Weights of a small image embedding model: arch pvt.
Rows from block 2 of a small image embedding model, named by matrix and row number. Rows with one number belong to one neuron. Each number is 500 + 40 x the weight over its row's rms, rounded and kept within 0 to 999. All counts start at 0. Numbers have three digits each.
After each neuron's rows are labels from the 100 images, of 14848, where the neuron reaches its highest value: "top examples" is what is common among them; "lies over" is the class under the peak. Only what is clearly more common there than usual is listed. The data: coloured fractals of 300 iterated function systems on busy backdrops.
# fc1: MLP up (model.blocks.2.mlp.fc1.weight, 192x64), inputs 0-63
# fc2: MLP down (model.blocks.2.mlp.fc2.weight, 64x192, transposed), outputs 0-63

fc1.117:477497467469580533510467491542484526556527476499448543441570555611554499485542517510532477553552532509443515544550533476461571567527541571474516471502502481443557516507528478545501529512509472
fc2.117:548532527473553515520456532480483442470582554525519428536494435438464534513465519523555570479490536427564476467506423502510524462492436530504516543515504539497455524532466444439540479552535473
top examples: brown
lies over: fractal

fc1.85:506533430469455514491485470553470480445438544506554530504489504462469470451483550515457531469543546502564482414460484505480436486540487435591553454573434471475499529485468515459548534460490469
fc2.85:511512516446545465450493519413475472483554489510474459555494439459471539536498529489535544510510528440584531489558414491601535488500507526500507564448519506515406496494472503510517437533500443
top examples: yellow
lies over: fractal

fc1.147:486479477546548544547498474465555485507494473499514464460497530545500407487517503458465449487433546518465459490467572548539437477529433525482512508462477538525567564534564520493519488454477615
fc2.147:495460448457460442412543483446540520535474470508453529519553498527523465535487471452481464545530506533490531491571518499588492542438578450534515484456503459578466493432548526528451473504461523
top examples: black
lies over: fractal

fc1.150:489556544546478524526473516565499510498474499490524571408502547515508559455574484543553522493522444544430520560477516444500547515566463553450436452555479552462523469523473492520478518544541471
fc2.150:497562524548544552453461520569529506468489491468535507424451518509486550429554529550527513464499468491439548533488517422490517511540539543440446449457500513416516532504468494512526567501452432
top examples: green
lies over: fractal

fc1.35:467473493503401501501546533485427494444481495546445457547424513440445494512486443479441434466477449457507523515421448548470505482460499466515483490525550514548577429514514518514444501486536502
fc2.35:484532514479542498462479567430458434459522496583491485528541427462429533500523542529561503470468516460539546519537445541558583477482486484474467520508578483538441478468489523512503469544535435
top examples: brown
lies over: fractal

fc1.56:462455435449522452446537470530505545561426460504458565517512517580564483525506493457440451574515508561519530504553513455486497574473543475524478511453506470472525543462551500542468467469446517
fc2.56:470445442501504467485558460473538542547443443483442572479520531559540449503523485451455430546513499569465515513516565469556483565492539450506502471436490453525522502471565528549447505486455516
top examples: yellow; blue
lies over: fractal

fc1.17:520472556500497505497553524539557525558560444459519488531516536494541536518479459492492527586473485461488504474457496534497432587486530522501540570414494515485521513518482488434476412586512568
fc2.17:514550554526497561477534498578439503455498514486543475492411505514494577481521523532495514449477468504483471527460500517463504471520469584480503488449479574418543555560476436486558516583519469
top examples: red
lies over: fractal

fc1.47:542421493511537456478556452474508517572532513473527493533471492488553448593414418452482480549524503454528510456551496501510451535505505564547508524469462555479540484532533477447536450550466476
fc2.47:426548532556534559498492525485480481442477478529532510431519511546464534435587557550515474450438451504472512578458515489498513484533519542417426473535533467455533453506485515530527533494476452
top examples: red; pink
lies over: fractal

fc1.84:544467550466478472489538539505418476512491462532459477580436452502467500556415465495467548512490464474565528443559448535454573478484526474493524518474515490438460515508546540541506420484473546
fc2.84:533487480437542450398492517445515478520529523511488484567523460459493477575454492478523518522500575474552490455574474531556505503436527483550521560458510495549450553441511501466506425546456514
top examples: green
lies over: fractal

fc1.173:563521509478578481545454449497513502447545573464562501489548470531452521509565470487559521533541490482526564519517500417526554479538449516504503459468510550492528530563491419529467572540523463
fc2.173:472456469502445505540522437479495516526481476499486533490570539577537434487509461466437452525553461561492446498447548526459502497554454438534542449536488470537570488504553457546458510422481537
top examples: grey
lies over: fractal

fc1.48:436541516526471561483464539530533454464512517538532499466541493507464572455578538514548500477466559498443480570467543541537489471524482483419483535533588450534478515460451575531488558488519476
fc2.48:535438450461438496505525455482527516566512530484507493544509505478544435553438454438464510557543550514525425437490514549503466511497464462572587524527463520555491543486515463475475484485548575
top examples: green
lies over: fractal

fc1.99:538508507523537528511541462496530513521541434536453531466455567587538590577525427519516446580509513520403501545510546515523488572519531527518489496430537491547528476535498505524506495526477494
fc2.99:545528532505508543508491484478525475461569526515527421508494503500484545525471497511548556489518531457529379469446454522476476463546462593511515503490503524513537451523451404429564507531495440
top examples: yellow; brown
lies over: fractal

fc1.125:430489499551450480494561555486423535531465476519449456490472552522525470497449557501434512491459526519506490505454504586446462498486544444533473541539471427486486477462517563466573467435485545
fc2.125:507437456488451475542548435467495506544481491495468536517555528558547441513483442456438461539562455564501477482479538525473499508546449432545561459527481474552542463507557472530431499445502547
top examples: grey
lies over: fractal

fc1.122:515577530532521563536440494446508458423561558507559429479512444418451516456482485545553553450483507424517485483459510526518501438523446509463535494504509522517479494527445460447531533523529483
fc2.122:489447442499448476536570429507561556552462458459458546479506559559560450508507455445449448558536486567459466498491549470512449552513511481519499456457461482514547487512556481526448523506467518
top examples: blue; yellow
lies over: fractal

fc1.32:522550418483531491465464505497531488487506532467541546533498515477551483451540534507554553449552525511555452412473458541504522417529477521583552466531437477496490556470504483519557565513534437
fc2.32:466516495476528516419548534468551530519443530460462517493461537458506482523525579505501471498511620547487456521473569443510505578462495465505522518459489490550470551406576470524509482510489462
top examples: orange; yellow
lies over: fractal

fc1.179:497538514540445570546488508540501537501473514442566467452446543465536460442471455542463509464474485480452441525415545567477442519532504523519532429514469534487539435510440523438514529511535542
fc2.179:491455454445511434482533492405499466535493464550428523550577459508503451548485495453501471540521527519541508486568500538560541522467483444521525537468537472585438493473554533526451441496475509
top examples: white; grey
lies over: fractal

fc1.14:577457542472500492517567560519432493503505428494451467494428464542514548549481482534499502565495489554508487514490498507468521447494497474536482505409561538482488551540512562521529427501424576
fc2.14:506529561452485499465496527440387464471535495525468453511481496541474506524491507508517532471532484508543495473482453535422548421461418491544542494487508524527521588495506448536578481465422455
top examples: red; pink; dense
lies over: fractal

fc1.88:437457506467537475445492508502481426513480464512453519514528468531485457505518564510495479493477514497528444528562532553497551478516552426454535552424542475486419560440546565545508460464440546
fc2.88:544542520497548521432468531526556506479511512468540478481449486471486565495515511530554534492487503460485535505515452428552493489484543586457461483436495540429480523534459464471533525603467398
top examples: white; black
lies over: fractal

fc1.120:491452468496478481482518447431466460516536486537469447536541451495514456551411539454491488528482511478574444448495473567492445473465518465544564527475529450534451512437510534429541442468454518
fc2.120:478523509530537533436506500550547535492483464464518518431451540545523531456552511514499491498502485514441546534468534423493476525512583548441439459437478498441554571505496473546512556489414449
top examples: green; pink
lies over: fractal

fc1.11:425483462555448535455488497541489561550498501461529489449481569472539485476441461502464517506455499502468514511402520545435483502439547473515547489563457498454560554446484510447537481456481566
fc2.11:497435447446501440492533443455540480541475459524439556535571487541534435530500485464470453548571487562524500499545529504530544532501473425521531479464524463549494495491558489541412458457483514
top examples: grey
lies over: fractal

fc1.160:493441476459562465459476525527547446484493482537490527520559435510468471474500537457500479472465503481537520523537533494531500454522556474404532557458513471440422543510486586526421434481481558
fc2.160:464532542490571512450475545400477430456533474564508465503539450492450514518537568527570504463463535465532477520535474552535546481493504526472470533473567449538457485436495518511553463465457448
top examples: black; white
lies over: fractal

fc1.25:457490549442438497524531498503448511519443487484458527591482531531536588476609552473501433524566496544463505538517483462499558503529535527511470534457476474552479528557502512571490523529504446
fc2.25:447504482537517529522527483518530531495455463497486570437502565593506490447553504500485435500491455575430520547461582452505494534510520494474456430498506458468568456494533516552467568461464489
top examples: blue; purple
lies over: fractal

fc1.26:475550515499488504472395575457496514455533526495514504513540450396468410481528554477516545492484563515487515467561462474607511408538493482499514478520480496539459489529516502501507530504545543
fc2.26:553505437484520509551531434500568488506544491524484470519526495527515517530468455470512511529582504497530412469481463516455459508536399546527498503447505550482517431563503420445525502547494420
top examples: orange
lies over: fractal

fc1.152:570462488545426480500486527589438515548459518447500512564458495467491461492413463548423492498487409474571511443513470486446511487513511446531534450524449510440497481502513528496481461488543495
fc2.152:546473476443501458475506486418515470520547517515490464584542460468497478569439465469516520527516559477559449446545461561547490488461465486560559543489500508594439501472500475456494437536497515
top examples: yellow; green
lies over: fractal

fc1.63:516433502471533485452514548510476513540461545514479452572459485467525479583428511548461527544429489391522552457533458517452518533493515452523496552485485508453519560484510528485468425488445529
fc2.63:526458471442508427448515507434498477535505510522470504568541453464499448577453475478511491532500558496551510454585480548570509513433499454556542539491510499559438529454539517490480429537474523
top examples: pink
lies over: fractal

fc1.94:553516490452452494471471524536460499512473546439520470578489445427500470484444481519447554484514482460598534423500423484445521496447480451553508486527439508425494539482513505495512471442534529
fc2.94:560487501459486482521483491469493481504568563497518438564517480467500482566421475484510561506519552462558427428497465550468486467501436506566586538517480534550483506515479455433536454506529546
top examples: yellow
lies over: fractal

fc1.151:472440586499507451486522541491444450478518541549503457519438475445440499529431449472509432500445518467536553459484489494538542499438501456426535536455528523528547548512514514523419467520490551
fc2.151:535488489466546464427476539429481464510532529522488488571538431422481487552460501495524514507499542464562521445571471551558514483471482454536519546473505511555434530448518505467495429591501514
top examples: brown
lies over: fractal

fc1.104:544495431483461478473453517551503516487478553501538536526489474470520484447432457482426571496501446479589528461455471501401436516465519460528542493544455518412482522526504466464542463457479516
fc2.104:552496518454495487485475506459467460498560553505514443578513444452489494568428477493523551490514550460574450430515452551485517456501456496560576546540495524543457529493477463451528441491535538
top examples: yellow; green
lies over: fractal

fc1.41:545453476583560528496498489458504472507540542479573423509500434467495435540443492466513528516483488409564464457505451537532430476531480550498559522518517527486481480503465538416547447513516487
fc2.41:445493479568491523542529475519523535508440459477507567420484555567517483449566498494477444513504435555418505555457569449488479537537512499470464431487493489470562455507529520542476567497488483
top examples: purple
lies over: fractal

fc1.162:557549510511503540547521467434501591472536493467514465526469545484561512572538460500532441548536491490499524500467457517459525527480470537565451442438517531518610458528503434484517550525527467
fc2.162:468528507479554485417460553466496446473515499563496502514554428464446513485528554529569494475468503477536520531558478513569562475502539470466468517505573437525420486405495547515510450524491481
top examples: brown
lies over: fractal

fc1.101:530528591520591503546466471519503504516498493518523431530497543565553520522520513529557438529418518496510487520458557508530500490482444538486456517400490544464492574577510492502510526520464568
fc2.101:478473432496424457496545483402514513550465490531471533497588511512520463522498468474460454551533466542495471496508507529541511538478486421547505439537526474582496387469551510515471482523540483
top examples: black
lies over: fractal

fc1.118:469537484479613517470462493492566506506510518539551547432555527523530540460576564486567458522521531561438512574547538441554465528500530533442478506489507469494487506469514464487512557551484490
fc2.118:550500502457538473472473525433486451500557538528498459572512432436475502559446497497537542494502566455568471449554441543532520476478459489539542562493511529551419519492486480450526433540526500
top examples: yellow
lies over: fractal

fc1.174:557420590524519493536495519508512485549508517533467477464443511560477510520521474486507462529375463402545491535487519476456500570522476573412468521504490488476480490516463457501498468515456543
fc2.174:476498431520486517481510469410534516516464490522528544507545485486528496480526514502497476523543473515548499520477453480542506538527465490486485465569518472491470396482518440531522500529590337
top examples: pink
lies over: fractal

fc1.135:528480513481521480498580451525519528583498507478488547505484540548552520592530462464503470608531520527439499537560565453534468581490527512514470505456485526555550508527544481494463473565457499
fc2.135:516558566526513559524460510510487475426551550512565435494493497500464550490492507549523556439472504455509409491447480507440481442529457583492517511549498526487523491531436440446579504516501500
top examples: orange
lies over: fractal

fc1.132:566445531512414413472503491544425483503467428479473495585411461507520529535483426510480493528521474477512513475508436544479579521533504504559557466486508534508459474535478555495467486519540505
fc2.132:508486502448490424394550493468479505532503501500453504569491496497507461554469491473480514523531520501545466465580491501520503523447540485565522529436503486504476592436565513490547438461403517
top examples: pink
lies over: fractal

fc1.159:429541496425431491525529499538510486464436443555454550461542538508470558425566530485485451496502474579439507537502547511474533518460506451489457492504533494563502504500532507585450555525480481
fc2.159:422500493568515514504510494511494521499445463478502567423479527555507494435601515516485439500494430543439539579492556468522510514550513478447432448473506465453534487488524557558503532489493464
top examples: purple
lies over: fractal

fc1.22:531483550540415479509548528465469483460525512494527452554434463419444500528491469500495525471460465449557467497499491553547444434476506423482465512507535519538460491530444566421454457496489549
fc2.22:544530536487541513539455546488471445468573567505528434519470447417461525510475508526543562467473541424552490464501430514501515461485433516499513538529484561493470535543471442440535492549554485
top examples: brown
lies over: fractal

fc1.62:556499451549501504537484439485560572535541549426579478479501523485572474547457481485489552524532497503511482438473502520496438510519478542566547466484418509509514461541502440432564519504546461
fc2.62:433534521513549520488475557451490454463471465558484530469553463507442514459567571533559461467444493514486518565524515496574570492495507478436444488499579452531452451451503546530486507513490453
top examples: purple
lies over: fractal

fc1.58:429486535549528534535522518468517493492531442540455523427523533544481554519572518473549429515493529552400468585476559489551481510538487536439450515490543464524501453478507545542482535543516471
fc2.58:555491502475470509543486476469509488503559544503522440568517478466509489568408472479506541509522544470551430425470462543484490469539428521576597523529487534535486480524466459436517481506557536
top examples: green; yellow
lies over: fractal

fc1.90:444469496492491515487520489420482440454511429530465414512538461555444473528479512490485470453435497482539434492467483590442514448528533442496523535495540483552442496451529547484541463463461551
fc2.90:536545524492557515401466530550522501482532516468540475485424491454490555498507506523547544482517547458484528488522466437516495491500554573480464510423482538431491570528466455467539523562468411
top examples: brown; white
lies over: fractal

fc1.119:472599452430491514488443532555526495479485479519467593525496547491510554432576551537483511479536495570461504498502501431479561507426491455555455460540489496508505508460499452537477570498508503
fc2.119:490502482552507539493535458540540536501483474456534518416426569567527501459572476493490484512543442525442503536455536437502453512518533555463445460454472508420572508522512460518515554521466447
top examples: pink
lies over: fractal

fc1.180:444449480458473479443539536440464457497508449529443443529508468519469467509498554470460471518466518454542457497489523564529503452459537445492563516457574457568482534435514554526518453436450540
fc2.180:553536525474571498444469544535479496493530544470521463512424467437486548512491511534530540490495544451513573469540445421525513488464518554486486538469476555434455564546464475462539488574506432
top examples: brown; white; black
lies over: fractal

fc1.96:442513460500516481519450435451498535472460551498488507516511458471523464500470526465422442430512461560556454569468460506532476498453453478504527460526487468574570462455507482546543554485576446
fc2.96:539540537506456520503456504490515499517523528456563492482454487504504512506504469534544536497583490530499423464523522460571545431580440493550481393447478521477456458481493435486546505571525445
top examples: red; dense
lies over: fractal

fc1.79:543518509524491497540458436604515491492440468464471548505501434558488557470500459548549532478531438543468448541515475470465553481549471539482494459482508534405409487529465500464485506545532470
fc2.79:532535521494563534426483508540525526477514510457544483456432525500504557478527501517530520488512512485460533511485495409522480487474558583451468478438472516426546555549461437501527551559444419
top examples: white
lies over: fractal

fc1.24:543502547455467474507509563596441470502546479460488449535470515488474583493420444484494573549534472512504493437544504476504481476398542475500447509507471494465464462493471523463460462550485559
fc2.24:519489469455440447510539496423464484525515508495474507552541483489498475558443446456496485531514520521547428452543479579546488475440435430568555514522486518595455480468536515476480453539528513
top examples: pink
lies over: fractal

fc1.1:442579498457431539508429556508465511438482468502468529469538515481450537415582566508502482457477490519455473509447475509516574451493505445492461507539519449518478505468474519554467574446528507
fc2.1:446541548565507564514497502483476477437486485531557502441503495560464543435583530545525481458475428509483496563445499493487514464559481560431442463536536496454536448531464492520536523524502436
top examples: pink; red
lies over: fractal

fc1.108:537489502434540583459500528528499532402445483524501501510449520545469511544507505547485529426541522473533562519502528560503507529473535600502474561425495459545535534532482517469509557501435541
fc2.108:499494474488558479515446527448502531517491572501557526538535437427516487484516498526512491512525490506525536510533457429595561492515440449508520423533515504480439468496490456502481488577574400
top examples: black; white
lies over: fractal

fc1.167:538527570481549528493505451453478533545601510471503468487472537585547534610545520513523476560554531515414504488512547538476572555511524503515512485462494505548536525520526480553516544486479474
fc2.167:527551566513561542515446545453492434441569536541537429510512459474450543504489525552574551450471510438539448487478463527502532440537448549484499508519526526500488491518447458455562484527510461
top examples: brown
lies over: fractal

fc1.16:489502488485517498533468555481464596478492506459474556501490492482574543465568544508470435520536483522514503493503452442600553484526470516559584440479455487496504536487473520507585556500531432
fc2.16:480467476513451524520563454483554522516481468492500523466526583580527467490518491453472461532504513569451418512423568526473465532504527481488490489529493458528589489464521485524443552401455509
top examples: blue
lies over: fractal

fc1.37:532588459439481471498452488533492516458532557490528524493449517457530469452514531538495604453502523522537483437461428486467493447482473470578528432513405487489508535433509458478519478469513528
fc2.37:463465495473550445426476481451526471517552544525531445528502434480506472530529521480531557528503508459583471526555456496599497465520546534519512556476528468501414545480497513487576423525469483
top examples: yellow
lies over: fractal

fc1.30:498524544563457470497584572456464482501465539445492410520484509464490517521532460460409557465538549500488584487456487511449463504524514425536477492500434443504556522489521468469462484495486545
fc2.30:535500490466603462544457510469513484527522511474525481493498444476510531517496509487572510520485547473503448458547492434582487495513444538506529473444485522473425551540466455492538501616535413
top examples: black
lies over: fractal

fc1.8:440557551531462557483470532473530493496537500506549506477530478510453537465565554506557506507475560554446463545505535535609545464493525489463467499496552494597452514492506534544521561524542441
fc2.8:523450456457472472492500486445506496559509525498482499556521480465523429571449473447488499537516559515519451439553511556536504502504457418570567524494490514596446558463534498494466460489536559
top examples: green
lies over: fractal

fc1.113:493531510452482470466502446519479556545447469495452544491547572525554517520505476509444503530534454553482572468511487446479521522487532480559457411464445501438573512537579434570522515510492494
fc2.113:540454437507442495543526446535560540574491508434513524485470551519574463510470443433472503568581522546470440461467540494473437528538465489531543488463438529497524520531517451468487530492540508
top examples: blue
lies over: fractal

fc1.89:599495482511493503521481466589521537511546509482554468530474532464532550523445427501525557508530458466476518452468458505450517512556472559569544476486456559459530484525461439438475489566550481
fc2.89:566501503435559467416496514492527509516543542475528477529440475445510511550478478489521537523525565467522562457556457447559492509426514538514506538426471554480457571532484449474508469560479449
top examples: purple
lies over: fractal

fc1.20:435570504495452561510447546541490483431471450502462524475510524487460557417574577530485497446479469525457531543467526520469557492491517437467500483525542464494473515465484498572462579449528510
fc2.20:430543535560518566500484519520491490440474465519509525437496508548472536426578570549512475447463446511469508575457529478493523483558532524429441467538538462443529472491482532548522538469489457
top examples: pink; red
lies over: fractal

fc1.15:531470555528391461519525532521464480467484549505526454574416482414462500484434476480459495449462477456531452451463480530508483463441481431490494559510496546546485513505483536478481444456532535
fc2.15:541509502468549487502462546451479434493566544535498450546522404430465503528460512510561556495495525437581493465538420520521538469495439492519525541510517539526423508514498480445524457556524478
top examples: brown
lies over: fractal

fc1.67:518484447483512475472536419505513539524436477484465557461511572541553521531480462501435487526506431558485562471519518434481496520464516491538451396486472536421547481537546433540505501505459516
fc2.67:528431422477459457529536456519533529599492516457493527513467521501562436527467445429468500589567520535502468462520519499543463541476462466541526492446455537530498524526545459489451498540554499
top examples: teal; blue
lies over: fractal

fc1.138:563488567466493457481490555516421538525493466489488568563440484532540575529488517501492491518576467546543521475533419446486566475537543505522509533453497523435495529529535534524576495526488437
fc2.138:519450423476479454497552452520578557567459493440482536491490537507563461530477449437463468559559527541465524473536530445519449575470510485524522474426444514519498531526545474521444513525483491
top examples: teal; green
lies over: fractal

fc1.93:454496495550521527492564520524476508532483470521438452473477555522535469534452565485500531462447541497518434522480507581448447473513570496494467552494469500428462505439508569484597443473478553
fc2.93:487441462483444469512549440481485533547472470479454546523554530547551442518475440450444461547559475562496476484498542526483493512522494415560550471515465460557522494473565488546450497430500547
top examples: grey
lies over: fractal

fc1.161:508560539547492571539429482429513436455538574519552473502551477438451497478522502524566580425477499454502462484477521558500487453505443511465498524558496507568478507527446494484496539535546487
fc2.161:483437448486511455446546452483560549556456462467462556489520526549559435517502491441455450556532514551487473497529555467546469551508583475521529475442480438510497524446546513530471481470451530
top examples: orange
lies over: fractal

fc1.169:537461474469499455453588458509490469538472461522429522439439579580513460512433474520459469538464462546462513516482497493496471600468533538504502467482496473458492530507495506536512415475439543
fc2.169:524483449509444502533536430517591556553504508434540491483480544518570479507480456467435518557559505526487417465458516505485435531524454516528517456463447525472546479555516415458494511526499527
top examples: orange; teal
lies over: fractal

fc1.185:495553514514501563552491505488547466405513484540528470466534447485437531456570523475561478478487515506461450542480551533567488479541477501446527519486558536586444473528439521509467558552548471
fc2.185:521447450490461450530543437525541557564492519439510510499457549508561454540459424451439505560579505525491531461495527477475437545478463512554552468467431534493539519548522444490478505508501536
top examples: pink; green
lies over: fractal

fc1.57:479453546575437526515546479530424569513449481490505439448524565493534488475438520519472504512454507547524474520425508547493453509483537456524521518543430445444517550445491515461530498436469559
fc2.57:508431440488447456522536437463529491549481469502468538525558506556533444498504467459451457547574456552500512501489522526504512519544511417523539450527482444558521452480549494547408499436504528
top examples: grey
lies over: fractal

fc1.43:482436485463476440462549471488491428444480430575433452548516494561464488537422515450452477498510501486556478531481484545430483530483523498515541577466565456547497514488517517529537438483472526
fc2.43:505496520489574473401452536492516477520531536469536479497516468480498451513491539517519530492490553474528462467560526503551517471510547458524528498464484447490458596380503508480557454425437559
top examples: white
lies over: fractal